config.yaml
encoder_arch: "xception"
model: "contrastive image-text model"
dataset: "single toy objects rendered from many sides on busy backdrops"
train_examples: 101725
image_size: 64
grayscale: true
crop_scale_min: 0.8
horizontal_flip: true
rotation_deg: 5
tokenizer: "char"
vocab_size: 27
loss: "sigmoid"
embed_dim: 384
encoder_norm: "layernorm"
encoder_activation: "relu"
encoder_depths: [3, 3, 3]
encoder_kernel_size: 3
encoder_stem: "single"
encoder_widths: [96, 144, 208]
text_encoder_causal: false
text_encoder_width: 128
text_encoder_layers: 8
text_encoder_norm: "rmsnorm"
text_encoder_norm_position: "pre"
text_encoder_activation: "gelu"
text_encoder_mlp_ratio: 4
text_encoder_head_dim: 16
text_encoder_fused_qkv: false
text_encoder_bias: "all"
text_encoder_qk_norm: true
text_encoder_layer_scale_init: 0.1
text_encoder_parallel_block: false
text_encoder_inner_norm: false
text_encoder_positions: "sincos"
init: "torch_default"
residual_init: "zero_last"
optimizer: "soap"
beta2: 0.999
lr: 0.003
beta1: 0.9
shampoo_beta: 0.95
eps: 1e-08
precondition_frequency: 50
max_precond_dim: 512
one_sided: false
adamw_lr_other_params: 0.0011
grad_clip: 5.0
ema_decay: 0.995
steps: 7800
batch_size: 128
epochs: 9.8
lr_schedule: "wsd"
decay_fraction: 0.2
final_lr_fraction: 0
warmup_steps: 390
weight_decay: 0.1
adamw_weight_decay_other_params: 0.01
Rows from block 5 of the text encoder, named by matrix and row number. Rows with one number belong to one attention dimension. Each number is 128 + 24 x the weight over its row's rms, rounded and kept within 0 to 255. All counts start at 0. Numbers have three digits each. After the name is the row's rms in percent of the matrix's.
# q: attention query (text_encoder.blocks.5.attn.q.weight, 128x128), inputs 0-127
# k: attention key (text_encoder.blocks.5.attn.k.weight, 128x128), inputs 0-127
q.35 086:100142120138101159158142090150095195121164159146131114096167114118102128073096101183099116121125114117125103082105122162124146119136086129107146101102178133139135158108127104142153136086113168152151140141105098101104135137140138157152121145080110151160101112083194132144124141092135114136148116168134134139131168132114130100126120118145138158114127151122153110122116134116132144137136
k.35 081:153110182116127127116162135099135156154137091150104113120151122090135130116107115156142137124148135197113129075136146110134162086132153160098145163128104128098142158100142122133124149103137130157181146094141101100116120139146072146124135093147145131096156173151149136099143148161120146098131135136158115115152066117143116093129128164108119123147120113113095106125177114089099118147121
q.36 107:141147129127072098150083145128091184177192129145120118138139075114124129146122124109140100138141137141105142100138105082135086100165164117102126145122121083106140120152109146107165122133088120138137103137180103111100123103175115104114132132147131127113136166097094136153128157147156135106123149116129107116092147157114135102103159117125110123104135089107157134118108112122101163160103
k.36 133:135158181137114115114070145127159099116101126119111132120108143130151168127096120080126135129117113095129152151102149140124166146110094115113109083125125113128094143150143113142105146126160109106141156164104142141140148151119151170136155167126136147150130123147097121156158108124097173162093115162082097133126140183118147120117096139109172131109116095121132150127153178081093141153159
q.37 102:121161165145124138108137146100133129110086130157105101084123125123130133136152133166130103114159135148138163107150104186134145079134112078085125118110128093108096120188132092127111134120136156123124118144129160157149154162163158121163145162119133148115128133097132122183120102081163151143159132094110114109172105076109134115119126123178144142125155142137112105121115105086134116120111
k.37 110:178095130150183144142141171100104113130145109117102137120164147133118127154137138153094117120146125154093110117127138125111101133073150124114139116109116116162131156112169116125135155111165147138096071109143139139125125095140139095133138110174147108109135150109145156080072149094118128116150134133149150152152111104120118125072153129154102122103094167109176141122103123160176097152134
q.38 084:139091134083147066100138116177129108145118165160148137143132109135097152123155118085130062122116135107149146120126106186104160118116075101111128113134164131136111112125106148159136160109144124119132146063154133115116095102086107088079133111183133132137140100125116133105128111128117137141100107147154129125148107126143116139095150136117154142115165149143103100165145153136128097124125
k.38 098:111142141110102168076142117155092108148159189133120095130155107091179125120163125110146135150147150110134110145143158099132148148161145131117161099155108160121119106119151093131116091175099155102127139120136117114105115112149158177132136122150101151121145169120134102124136149138163110114130135138130131098112164081167126113156128114066121132114142085113172161125140099083119124122128
q.39 101:101162117158136190162097150093125124105150172127150108098103120150144101099150118171168145133167124133093142110129114118125088117112111128140110126127092132153142119111125129145131129166140127090109105122196155139147138138150185146144143124136128118080127126110148098177142104114114146150102116143137154102177118106146069115138148111112157113102142076155124133119141118146120173123143
k.39 108:174116118156181138102152136088129098147109178117121135154093112155088114126122074096126147086075124145100110115111090152148112139128120141141096121104152088110125141157121111090134141130176119166146104083120148163150127120149169131114131130120105103118141105182133117149118116121130082115141155098141132137096128116111096147120119169150141109095114162124154150107111137151163093124124
q.40 095:125074145151153060131153132140132126104107154126088121166156144130110153126147133131137130150156163102153110139130090147133109131135158123175109123163129150141095143112160111108138160140138107142081163132119118129139142162156148142137117128093145103124124146131140142105116088071148140141157086102171117113131089119094139104118127158165098121151164123088085163113148130100116123130187
k.40 107:141151178151135095154104102094116105130130170145117119165136139111123117149114120149150158159145124153112068125119092145127099172136094124136125143119156119120160115072098130121155132121146127115120108105150114137169126095151098078138114127105133122154104110088145137158112139127081086107123118121159141106175130090073115101120137095162108105117098156093155120130115120120116090142082
q.41 100:133177127113114128118130111116146134095118117109129120128059113090109127143116128142096121085118151149102093143152112143146181095133091127165118115126126127097087114101110089174158122128100148079120126143143126187125137119138132203153115126187116125126113128094164110148119131145159120116154132133166151145118112100148123124126149139110117143112143099161089100130106102143092100131159
k.41 096:134118104147164125128112123131146152127063153137105136112113090155098097136135133124137146116103124098085129136146133114200112136101156141102106133077132133115145118136126119155087146169139111119122117146095134134163131147152129117152138143096156085087127122136167109137135110161140137127088130090113088096137146147139147118118122095193111102120151133098174136127074130104152187135123
q.42 091:125149119176176139112116161124158173103087130173116116105102109131101126174143130132116143156092116148126129091121134133103108100154090152093123089147160148134169122118124092110112105113112153133138117156170120109104146121137128104152156141129137132097116125149085147140094112099116085103162117072179125110117120128146102136129097108132114130144161080144150142092128133115086082108119
k.42 081:158135099151147099128147109094148101096138125124113137119108119128082067156160125110095087128124163121121138162106075136147111151114154124164119094160117105154101087140165136128139116096132122121127094134111149146135085107113134098145089103085120144147108144130104130122077124140066132137128113123161131155142127165148117085092126182116145099108106094130106132092134126141093142113112
q.43 098:118099118124132135155179142147135051084112141106167115130133104116110147140118122099118144093150132112138136121143132101136118133143111130133151103069128100141142145104094147122137154112139174089099134124112160121147103110107143137101128100150115112135143140116120127143110198166152132175094111130127125167148130149161096162088093123136152156110127117142106165096135102132146126054144
k.43 110:112139139111133158170144134136119143134150153121116097163131161155167106056154063156137121128137132132179123151146115118139136098140152144130148151120131137118090139130139083092128161147131125122100118127112120168095160141136137105117124151143131123088127106143145162102129101111190102086121128113137145115147147100098129129169108100132130142154116146147085104096081068165127106138121
q.44 084:114092096134105083147155113146124165137155150146112109106155145139138083154115126121131160121116168124143173120104121129111118159119120081110149121147154166138112146134118123115142089095133157143071157111082138124075100093090076075117124086117150128118130134141110134084103111126143158162101082161178121168103116136149126133113122119108114132109130131126143114142143179130124137126136
k.44 100:121143156116088136150131111158104114123154125131127162117106138138122149108153151124159148118106134080140090138131155117153138136161133158107164106199098126098132132070104154141107088136115117083162149152150133095147127106143110127132116135097126135114124116104147104117139134162131159146129109116116153128179137170173127103102085100106122140192145081102108125151132119087093126160113
q.45 101:127110110096168103137101119138098125110126167128117124094105132110099141140135127109102139149135144140122125118177142148117127141125084138103121110117157072127137103139136087135149147143124165138129086135144147113192117139115145116150112145105128115151134136147132126137136159110060145172105107070077103137142156129099126122151106129191064157144154104157138111095105141101134120153158
k.45 102:164148119138118086127132108143117081126097116119078106113170140092145140108119087154140144128145113137138134128129115165113111146083127128126134168170133163126081122097101095119147173117140165140142119128114144149143133076090079111147121124099138158078141140113107120098129092140079133113137114139114161152115119100141157121094159132089114121125126172152110076136100148125127093096141
q.46 113:155194192165128102148131139130117092123118105160104127120105133130147176125117117154152146126129140161156147098148125132150184107126097109120118129127077133136101151130136110173151120140138112090140138154152195156139147170161116153152145133124153159123108116132148104117096093107180136102164125144128089155158127086137141141126111109122133125143154146168123125108098112140131112093120
k.46 112:148098135132171130135139157095102170107158125135090134116141144143101100133119138130101110110118147132104134119124123096159115127135100176145094138113152165111158090137140137154156126149159160161105060140140159166141122090151113142167093126145107154137136144122126152103071159122098116100141140122166159173137130122088126119114138134135126138107120171120174094110116144103167108175100
q.47 107:090151115101154171121155123127155136149134122123094127180169114133127145078116108100075112110140120140168123156129076145106116150124120137155135144130096102114159106105105140136128101085125135126159130124112096165115075119126111130111157123127101157183096099104145145166115126131098114102103142106105145151104145129150153117133151155108134115081119134127044110148132104108128138144108
k.47 095:083111136093109130155118114176131154145105122112125129131143113120110128104110132123129179137126152105168113088161172089156149166136185157095159104131081163098107155128088135124117149121094125091138132120102115091104143117156125175132133157110142136114144137124110109124114116103135128148123129111127159111124136114164118176081131102149092153194147088106123164139120142148147137107131
q.48 110:182177156090068147158136146141162138132145125151147158106116097104125183100152123098100135139137114121139162123106158149136164114176077135086137144114117138125167156143127093127090138130095114117110140122155125143107159108112106114152106167101127137095130138116106170120161132125138169111107134116119145158150130150111088106133131111135145150109149088143165118151152138184117114126127
k.48 108:105134101167106129168108115146127143148146167137088100123159120109182145132098209120101132167116133124092127101128148101145129115121130109143175163117101071096107120203125124108125101110099094129130136122095125122093133079112152123106138123153108128149134120127169139111150142151144135118105124141127115145136156080123124165122163097134142141126141143102116143131111103136144182112130
q.49 102:102090106165124159113131122122128079131092110188138105141125081102153122144116136123071165111098108122088117142172115159112152149128156142164129137169158144109131130156134142144103136126111109132122096082160163129119137115087175163141137119073118103134145157124105145108107154149129121151138097123126081137117104077150125092139092135148108142099126122120157104156095141112141145117130
k.49 116:145119112119133140102104130120146115109166089131140120095124122140096124128127140141138136160145145161165166100076149129111148125093162155092102131138113144130098152081124136119141132145159096146142090140124157114104116135182125151051136116141137138143121154121132116107060155144144150151107124079143088124164124140158101087095147110121110135163120108137111123147192147148129164144132
q.50 112:103093141140101136102112107055131106138092107133110119167144121123118131076108122118119124145149088137151114156121116146130138165088145115091141087139152151107140110106131115102097127134113123127107124172184135136162132153171152110112142137131121125150159145135160160159122133135099126153158137129097160128152178162128130124101104220120161134140124158129143134140102149147116129112160
k.50 106:174109141139126124099108125131170115117131166161107085117124069125113113099121145088130105153137146141146118084163153114150153084113163125145108124095120093100145093129142109114126089120146104075104116142092149147104131149108117073145140118118084143135117142101142151120160153148089165128136130129090138145140120141110134115132120139201155152114121113145115150107112088103114161099102
q.51 114:181144142117068123137165120158117128139154093130149146096118134098080128106126108131151126112150151076121139136098109146172116135149124129097088131119123110122154133104145115126081124122125124136138086123113150122166140104142110181115136097136125171129103103108085171111106168162141110129158116080134108149118150114118149175102122150091157076142127126123114095141178145129145145106142
k.51 148:110121110108126094131172074138128125145198200149128137130130113088155126126157150113115169117118113122112137130143112102113116144139131147123134139116099113085104158165152111115110112139103121133125133110133111145110118129123130124113142128140128129149174143133171113148216140174162146116134093101092153155138131117137140153082114082147112169097153136114147149140111080145150131105127
q.52 105:163153159105124089145115157164139112119072116152149121146168148155078098158146121098138141128115142112161124081113117139139113131130102109126104119117128154091103132133119127072116129094157133116163139097139111123144117124160134203061157119123160170171103086100086131120088137122117129140164147140118116115119156130127138133153138155148117113165141133119124142107118106078115130132123
k.52 122:138096131096152134096136114135147142163161094137127202117115134063113132110128125112139096093132114077124117166138097147145131135173138140173122106140133155172165108135115116078156155093127097111098127149131155138138158152145129113141117113094095170130107130130130161169154095131118116122152092119110107153103150150138137146109074157128127100122143139172120142148127122131126173139144
q.53 110:116147143117120086122125124111153176110179137133136191142123133128080168103103132129165095084168118123110116085095107150143135130150133085151104146133150133162128108108137163088135162113118127142124136163134147114173113091161112099102135133130133159125130130117130196142092125130120124110085115120090165128150151142102158112130117156095110096115106128093104114117149132112107167100131
k.53 131:088109125117151124132109122086125152142160166161089145159136088109131124119129181152140134131145101133108100128160119106088136111119075131161133161142100123105092144156149113123166142100147120126145149105159107117106118124119139105169114142146130151121138132137170136185178122127104152096157087156079169156136121133122114148092121093141115154096125160134106127113114068137140121095146
q.54 105:148097096129095159115136109153113156083123100125120119087137101128106125147121122085130151160161155174135098174136180100126102156132124090146136121164155119080163157164131123100112133159090130131166133097124147100137136106102102110089125111089116132148132080128147138160132116135139165146168118120144113160078121096120145142155176129130108117082159132131097133118146123152129129126112
k.54 098:129136138082142134113148116098165160109134134142123156155119163101114146167136093168134147106116129155139120151104123131151120130159126169127128120060169164124156143098150158120110118154138096129138121116170135126163160167109101168163107105169160123134143142142125143114129125173115130145143165108142078161118116094125116130112172083058145140141128139124118107140127172132098110144116
q.55 081:172101130118084143102127118132118139154125136124138137138159092158140108129117159171105102130142121142140098107136138132132131130102153130093144097157110068130113176148131137120118151140124104126153137144112119139149117103107134108185128126109058097179147168161149126123117126128167136153099154171098124095136131097144118123129082155143087122113127131123147154164088141089064114149122
k.55 095:107155113103112111116106131164127122113110104122160093147148136117149126146063126147158134136135119100144106176153115139140101128112085132113108081141162133140110159100108156155104081094148163093169092112085134148099153133072099101119101120131109068124150082133120144118104084136113140120148147133078148124115104136115135138142121125110155123149125134132137109102154160132069123127123
q.56 093:123136135158131102156120136090172117159149111067116115117147174142123085132149158124143134180112130113140146170102128136146136141113147130079124145103112167134139135105119120160114126129092144123128193118110135144115105169133099092120094138138155101131110118185189127108137119119115153158155141115096182103159115141126180165152100119100136159130109133131120132139167143151122116142128
k.56 093:130165145172121154124137131159110147108093137144122117146159143176113164127117139149122084117108121154134162135142140135136089141128166098160154107077182124187154096139094128174118127099123163115104138138105129126176108163122120120161132127149176153116112147135119095131088112120135119151124141165113143111160132104103111082142173120161083146126108106122126116135084120145152128157136
q.57 093:107122170170148164130156091115095137092111112146105127143145160100133169139139061150090108096161150147081144112142126121092114132129129106131158134138141151110118100108134120140157132177137101139139150108142126100163110139130124153122103136092133146163121115105127130096116154123127093122128089112182155122095080089153152142142167162076121102110113124141124139148139113154148083130152
k.57 099:131118124152123156118141109121134117135144152131095116139123116104109133165144152120099187112113096135096106104089108106109129154162141132143125132153137114146105149132123147111127172164105110107155137157190141124105127142149135190073127139143119158133136136139147135147182175153140125104089112117160151149128098107101115124066114128132152177143135156069104133128162099158159126145114
q.58 104:098156155143125120118122117097069155119134128132099073159173169116155189158141112105103149080148161160091108111119143128103116161089173132130123158075169141125121115122122104153140138154115153112153127163142135124137144143143116136135108142139139142125133123152125129096157111119131089078123130132181156140088123100145145115133166113117152165082132147129094115109139123147159138133122
k.58 100:117122160144151133193125141138155178096139146105119105109092117141116125143133125122122143100154125144162109128083106121093155132138120109119109142127164142167141128067110135119090182162150103117103116136123146128185106161130140199111101136134154168134128159144107134134131154123180111121126146107185146144138167127097100104143117093136132124180118129131139125142093109122146118110127
q.59 105:127116122158123120101127124109132103126140085126124184120149118162118183127138114115112141141155149156134127164114116120113150139194183138147127120119110170107143154126142130101149150165116130139139125129156110124141123076106105108164180104105147103133128127141130132082108144149139090122137114119130117149087112087123169149143163115114161109107110118076110118133109161161127154200093
k.59 113:101155149092118126081104084112124129106135123151133134116112154111127137131110151127116116157100097121141164129158130113161144131104131146101155141136110094152110189135130108160116143087150112166168101153098129115089135173129144204104130119141130138137169154168156118113141120128130119139110165130104132142169165090112124100102101095115138129148098112149107155164131078139108153091114
q.60 115:098118184117099125139114105122127105115100137171152162132121136159115101104128125123126101203086143094147155131093127136099130151102122119133152131091141181148169133141109116108102072155100136108089125110137126139108113154149134141124116156158123176147123120122152141141137173105091107108123136127122155129178113163110121122119100095073156133126102103146101145143173127137108152108151
k.60 107:141131132097123119128142140113139120129123141130138122139101095130141139090156188162091116145104125136163148125178083117122119134115182134158157128077119078126120117124176096129137138126114110135099153139146124095161105131121131128175113125158123123130142164201128102112157115154137124152133096149141131150099133121149127140117113144185098150107137100128124120135047113106103160158148
q.61 093:090119131146126100153103141072140128201123129117151170182131140147112125130148168117143127134125109153156106111130103135150162119148120139088162140123093096121145114142142144095134143112114135139118125112107131139117132164111145104190135137110150097137128139141144084104152105120132086135086133132141168160117180125187138145126099133146114134139056146113133133143109147115083150151108
k.61 109:110127140144122139139118128144151147110090107080122086154139154147158116119090121147168103122134140128139107148152123127116117116082163127110135121114136128172120121144142131152105116106153166122115092145072091163125072159115124086138129104141104163148101136127109104088120113122117077159125155171151152102148148142132112082188137180150127109151081096155117126141139100115107129117112
q.62 098:180141113101141125157117151153103124121102111126141125104084126146102169157171103109154161139101160138137123149135145121145135114145114097127158140103112130128133134153120158091145122168133131130122140125131121100118126116099108128086117158122168126100155035145140161127103130135103138123143106133182098084119094116094112141128154084118119118121108105153078123131191094140138120150155
k.62 090:108118170100155115168137127152127148171103104128140158097126164099154143094126113125115109138146149141095127107153129185142128132121155098161150143078134145145141133134117172152137135134095117161111201116135126113141158133103108155154109144111125138157129166074142152134139155152143089122135097173137115111122087113112143168158149124101106134093134160151155131135100175118104126109101
q.63 121:157136160140111152148112133165139150128138187122152162105144147131135140119120125098137127159162138107093176091125185087143157164149098106143115106130130136155114138135122129157124143110161079112110171120130125123101136145094110099121136158124132112149099160110162131128161112082119143108108143189072129138130129146088085087152117103164137143135123103127123162108111136131095114125092
k.63 131:126136171159144140180101149140133143147094132139077087144115084176169162134160150110124116146127081150140109151155162115113175092078130134146135128125140094109072098097112160145106118127153126102122126080150110110134153117136137100127098143134134129129111099109167092103095141145081153152142120158123105105127136143155149153156152135129114120093117124152101103110126168124134129142132
q.64 101:125179129133116152063145099121140138106131174156142113134147156118093116154143114156109124145143118127088104128090089099103095112150134151120140121125092139120115138159114146141130160173124169133133118110083148109122142119098146129137137098109145079140142082139143132127146127139133096118101148145113181125127110176126156107110121106118119134128110147117125094121173147124129032114165
k.64 106:099099104105125110165107126156080148141144158125138106139139104183175096105126104124102119155138116142104117144107126123106107094146158155141105131108109148162115101138112127163135133161124150110144103114150124128094133123107132153142135104117153110087137166132106096148128135171184101124091103117115151122109077143133123135154170136098153087143110147165126072161106128098162094123168
q.65 108:139134162082120127129157142160094143145110125126149160143095113120063107122171111152138134128109131147155117148126140096146146100142105101137113157107133160143131056147105136104129119102130151140085103125142121132133125129157127148080120127116106127086109155153155145119128145165110149106073166095121114125139104132156171135149155175107105114131149139181093167120106168116137136168138
k.65 095:183117109081139139105088187146103157131124130113141160121127150131099112137091164184111164145132107131121133088108150153142096100127143115103145126145142104096092100103137137115144124138134097134138077116100121098114120129127143139112122120090118107082139123162172120109148067151120142107099148130172159085129163134131109140163122105169096092137138115147149156104114101123103129137137
q.66 108:160128105144132103107104110141144141133105160127135116111126112141115122173098110155132103144120103150139078106114122122177140115138116102135144102056128177141147129136103114112136161143130154146140103121109098127113133131143167134138155142057168110113118117132157066154100154106089140120099174129147149124139106123194148121173162155136122146099141121085120131119097135127117099109112
k.66 087:136136154140125149107120091107110108141106066100107138140137106082152164144095141160122121172123127135150110143139141138099190126146123107139138124118080097167123147099120139165109110122119137135185072149119114118090099180122131139142164155134152071094154132114110140092132117101133130094149154135123138123083130119138138122125174137122158132102094149123136133139117150182121093128136
q.67 088:150089131146119128138133152163143107112137074135136144120115125153145101126109151142121150102107138094166110107116160134163172116137129100140148147184120116175123096129138113169165118164130120064149138128118124149132149119148140075130136104152091156125128139140173110119118132152146164171150120154092112161125116119118127103101110122131127149127171082148100160090099121115091178140099
k.67 080:116126159117112100147131162143153123070113102126174149123139150083136119114136120075127161089134124106184167119117112157131128151122108100102096114164111134126124102100153109136123122113149102122119125095149103138191090108117156108114102160150125097152131132147158122146148165114120115188156143123112140114157135123123119107113070127114114116120091104084108140131158095108170136149101
q.68 097:129109086178157122098121138142113178118158108162134117123112120141142141131130123166078145136117115128117127107123166123166174146126151134130105092152155107162097157085172130181094129135114099134154119185128107123141152116099136146122126102118177157145147116081128172124164099096140102139147129158122105122130157119157113101138138120135104150156100119101127180088137120125153153109126
k.68 106:137104127122148146090151110109118135088122154117102187142145112115112124084141130103151130097087128145129110158131127133106167107109123125121121135097131134094163124103145143140127105075148073129104154171147158171167138112131155094159113130165101144174100104120148172135121125106113181127125151126096095134128101117118137103086107155137134123114117105126107170139160140124086135154079
q.69 086:144144129122127149137153142130144105125111131174117129121117120091100127071120121170136127078141115131094085113110156116118154144152096087160109098164113170092117087123095133114107080120130157101109102123095125103107122096135125126129092136161107088111152129106170149096151115139147163108107161113117131125187086157175149130157110143155149106111111137128113152129151161110148115154142
k.69 078:184098128075137151108131124151132142110135157091170166130125098129117102166119155159155168120136160147155126145155126148138113154096141118111091086152119110117106120110115115131139114129101136122109088132159129089138133112125169141123138163110126065111124136141141096113100121165115134122141122163100100110085132124160071108114110117138110069120177135136116101129153091152143104161110
q.70 099:125132085136121159152149145087132102147128105147085119147123180088183136115152110085126116132116120128138122095109169112109118169093111182101139141152081138117121138132128140163142139130090082113124148152131154135092129119104114140187126154076115129132127158115092127120121110078148125137159158154110124123102174121134114119131137127109118133107121111144122128168104100191124148159144
k.70 085:126112088111079185113152139123141068148143183087111100129155152135154114160094154124158140136146118158148115182113097123109132122097108137140142159087084155129149195141143166126127154122126114141116126122101120118116112092106149121111176087136154115121101104143137122126131123134131139112120117111181139134133116136133107167109155148122128155082129107092092139127087120120113120096128
q.71 101:134146138116158099134089093104137122156074131113129144109128096134087136156109114165107162149109085113084095135123074112149097151108125139149154139132111130115153124132092109126149110098188112098093129105109118124154101141128148095142117147128099135163112118138153134151090144153096155111127163137118121094157126114158119144110097072172130096130147148099067106108138125132128120109094
k.71 111:132116122134152112118140123157089116155152144120179119148123144125155125126158121126099122136136152119129112140134146117142117160145110130196100158136130163145105104144145124120146146199127144116184108106144078144135137116115126127129150117135176144107147162122113110103156132176137075111117156132171121143117079169126144106122193129111152129150090123141144077150106151134144171154106
q.72 094:113158129138118118141163137141105104140116136124070110160144174148147195136072121141104108155160120081108124137121117134090137112140114118132117145143111117128118157137076097130175141133124105133146183118127159121147107066149117104163134188126151149156101133131097113105150132107084117131109131170155143105122131098129125151147151094149101138129099160120123107135120127147157121086108
k.72 081:111129126180100155151129122149152108134166121132078094120161127114155112171116149123141144141137119130154133159147203102149151117145130119125145128116140114165132164151131142140125118104101106122118160150124110134143157101078103109154197119120137134077108077070107133115115170131143096113130127170121104150123166100142154138095131102139139100130096155116113104109125124103142156107143
q.73 094:128095121165125126120139141171128169131146099111122129111130135133127127109124105105110096134116140133118153131166155114108131141096121128117129113089154131137137158171111131109142135115136168147158124109148096134092165145107137145098097112116184129125146083117109121162192104120072148161147113130179168141129123118132170166132144161118117178150081155154137104119107164169105108123173
k.73 088:099113159106115165099115118106148119118099128142094125123120081096167144158105142134138158124097145097168130114139122154105135146124171097098146102144122118138159191071115120119137165083112108122123171152178122138115150161109144118119157134105096128145112114121116129177100159091145148112147156120093158117102138110132160105122085107145093125125130167105126138172122126155116089123124
q.74 104:098156151126109094135130144128100099170140154123126113142155136098146170129117109091151084150141140135169131146163128119104134106158135115120135105170116137094148136118123110133156148138111156165113148122163109131121138111151100152107155126110082113142113103192072152163152151088076145105141107122141148127130155143122115141135159154120083165150092124135165103081096116132119112084127
k.74 099:141154162175135147168131116155143155135126108133101101121119126168179161213105173124111093090119139102098125106131171091145121104136176117134155137069133113104117145128156140112102157144110162145124156144138153150135130159164122139149134128142147129116138111141124141116154137149130089117153164109128137154141099093147159122118171132114150114128165158114139150105161173135140108115129
q.75 094:107130131130111133143131122148129100116120112126113121092131138107110161109143127118132095140157128116150098129144065125113115147138136126138172153094093097136100141151108112093142169183118107156119127116116139179123121132157091110162124120153092113105139174172137082134129102120118121127165085132098154117099105126084092174140149109104091149072128114141119123161078127168104093120131
k.75 083:144135161147152176120120115147135114151125143136161112166125147173095133094124148086132114131132123113132163107106102137141091143128132112118152123142105140157112145157133138129150135165137145094133131144114153115137113124148145165105141088104173142120114118083095063157156166113118057165170102132156106135093124178143150160157135135073130152154126107153097105139142119150128150150133
q.76 111:133137138101126103108100130133070093111119092149143140145098104103128092156108136124171139084117132150150120119099078101154127175139116111086100109144145144114168121085051157120152106097120142112104136104148106112125118123127142132114123133149132164196126100155124107138155120118113121133131134134114135134164140123094146151125119132136142104150101125170128171131133165075173112146105
k.76 091:118083170126140130159124111139134122139116091155155122128107122114090129126130114170136149099150049110129137124101121158116175131081069095157092150132150138168130147152147117125120101137162127151143102121140116132132125115119166170122119137130121126134098120139093161077105104116162125144133140159148137114097134108129101123155142107110151069132167159094094143129107089141142119085133
q.77 084:143125121133107140121143110071137136077162117143111102132103115193164156127128132111104118106149119112135145099071143141110115122145120108097111075143158143140100139126125156125128128133158108127152158156112110112103136132099122145138188137142160097135127110124157105122139147121159101126096151135140180130130054128152145127157150092070122106136118127119160136177160106124121124152166
k.77 072:123145112135111156122135109132103120153119090114141134155123097116166106127135124173151095142101112171145082181091155156127159107116107157162106146106081128142162152159096140190121131126051126092112142180152154131124106128137115145116160158080132104141100136128119131166119100088164151146136148143132136131107131108125103136138094100090128120123117123130121122095098109118135103117144
q.78 109:149127149093107136068175118148139105132134132148166134144105129138110120108168138175120099115100126107175131142123069110142106118128156144101098130125164136135119105159135147115156142162119142120107109110136127122109149139134147106103105150117135123105152106145120113114097161143155103145066165104102129189160097190107151145138107080098150150155148143141111147153124148094151146136108
k.78 119:084085108061106127128110152106137104131108135128163102140153119107117090111115149150130158160124096125097112125126149162125151156119124158143067126188150175148197118138110092132114112119097123115114121137127137103131109131167162150155108145120132117109100140136101158149151093106145183172145120094159135108133144151108129127152117144135106120129109140144139139121136098099136100083143
q.79 083:118136124104113145103130123127124110148173172086149108126146119148143108120152083152116114156087131099130112138133142111125122123164135182123133136109149136136128072111150142115116132109164096143110122097129133134179120172133143137115152114075091123127097143096124122182092116121105093085107110109161144152103137146151092112154126113109112106179141130121158152101093095171120186147127
k.79 086:136139151130161156118126127124163122128127123126119151121124143121113171174124147176104155150101190096131128084126133097120124131117160165135179141139107115038132143130146103117110146154109110126108149095109128136107142150119116143144096103117158193085158130172148126097159143146110138131139131122183088138152139128119153127147151155132107114141145085117152112117126168142098140137135
q.80 087:159136118114140117139108126168067127135081161101160136128153156125131139120132072125122136134076140152126122108121097148114158119119127117122080120158143140121151151138155127138121084117088102110127117155138138106125117138135127119155114152097153184148130035132100116160142158087151144132137087169088142114140170136100161125133136109151097150118146116117137127126089140114149113163117
k.80 084:063134097110120152106115156127134153138129146130104087093128160145157108110139201114057114129128168105100131117149127093109127073158112168119091103150132140119129120156123141124135070135095113130125143118159148131147144133150131115118111117088145121124121156127130118115090127168146101122100145124167141123166152099136100142152148142142122133080148157141090146122097127124100083119138
q.81 091:093107130125129182106095137110156105102138118087161077154134129093156136140149117142137117114134079112128120147178101100118124094106152128165145119155157134098128114124156134097136135131150143155152143130150135120132150158127151103135173126101154136133124144147094113109118088087155139126154069201114123120067106166133140104103114147162141135140133123105116126120159108105148129092159
k.81 103:139119144121104171135126068155108136154172144146147130114120175106146130141098148129125143147109174121099166094092078106158151133174106144115135115116135141127163107157131148156145087118146128110126170128096111131146132146108133144112139146193128111136164085141105152130091078172128098096115128134127135112153171100144142135143121118114128151137126157160111160136151125140080088145134
q.82 114:167112136153084131143120129137142105107113157139137141138168130127115112152114132166120085130136123124146081137153121161091126131109113085107144120130056090163124119141157131187138121151111163132141069145124097145123131096134117150099110143075120190117167120144132127163131157115077114123125131083118107143104134136101112117101107106098116136108144102135153108098140125106168152146105
k.82 107:108146165122103119158159122169147127178127134146141156191136151133128112126159112099151123143143159131165105148108095148085093149105140144140126113148087086114127123109151109131112154134084148121114128163118124111129165116082136134144132125158093121108133146086111100144137126117111177161133136085098118137118150176085168127090089112143103139151122087107130143173162136114148135118119
q.83 088:119143140097124094147147145083127145127107139121154103117148126115139167098143125121148095110078148135131109131137116110136167111086086107131145136149137141147164118134153100133156107129118091172142148109174107151154104134134130100133150132104139179148070111112137096131174115108125149125149153153137099145121150176150131112131152168171138105116152105123155133150085126122178120064160
k.83 092:107144096108139128116114111121078158154140131155139137135140162131122112070119143146125179155136155124117160122115109087168123061118121141154136105099130118137110122107111124161131121160128121102123170104118102134099158131094144142126127157145133081189151109115127157129098117138175079111137133133165117141117149110121163133103126128129149149096142134126061168115081121109087096119126
q.84 087:088102105133121111139139132138096120112097119152085109143134130151156146154124096142075154138103078114167109115136132113133145136100109130183061146106141122125133160137122105109147127111105105090120085163112139138112120138117166118169138166130155129118144162124083160104132143145131127171114120163106125144113137117159146148177106145145088101112129090143138156167125103137129104170172
k.84 086:167127089151157132128095141122122125123147122119119098123109135128113138081135123107141134147098145093084151081088111165108127116140117137125142108148154117116123159160132119105132096155142147172124127155167126086181131110092080120095126164111116129155084132091097135127137124134162152119096125102114134100152121093169130116105139127133165112151169147142120161104072128120117122067090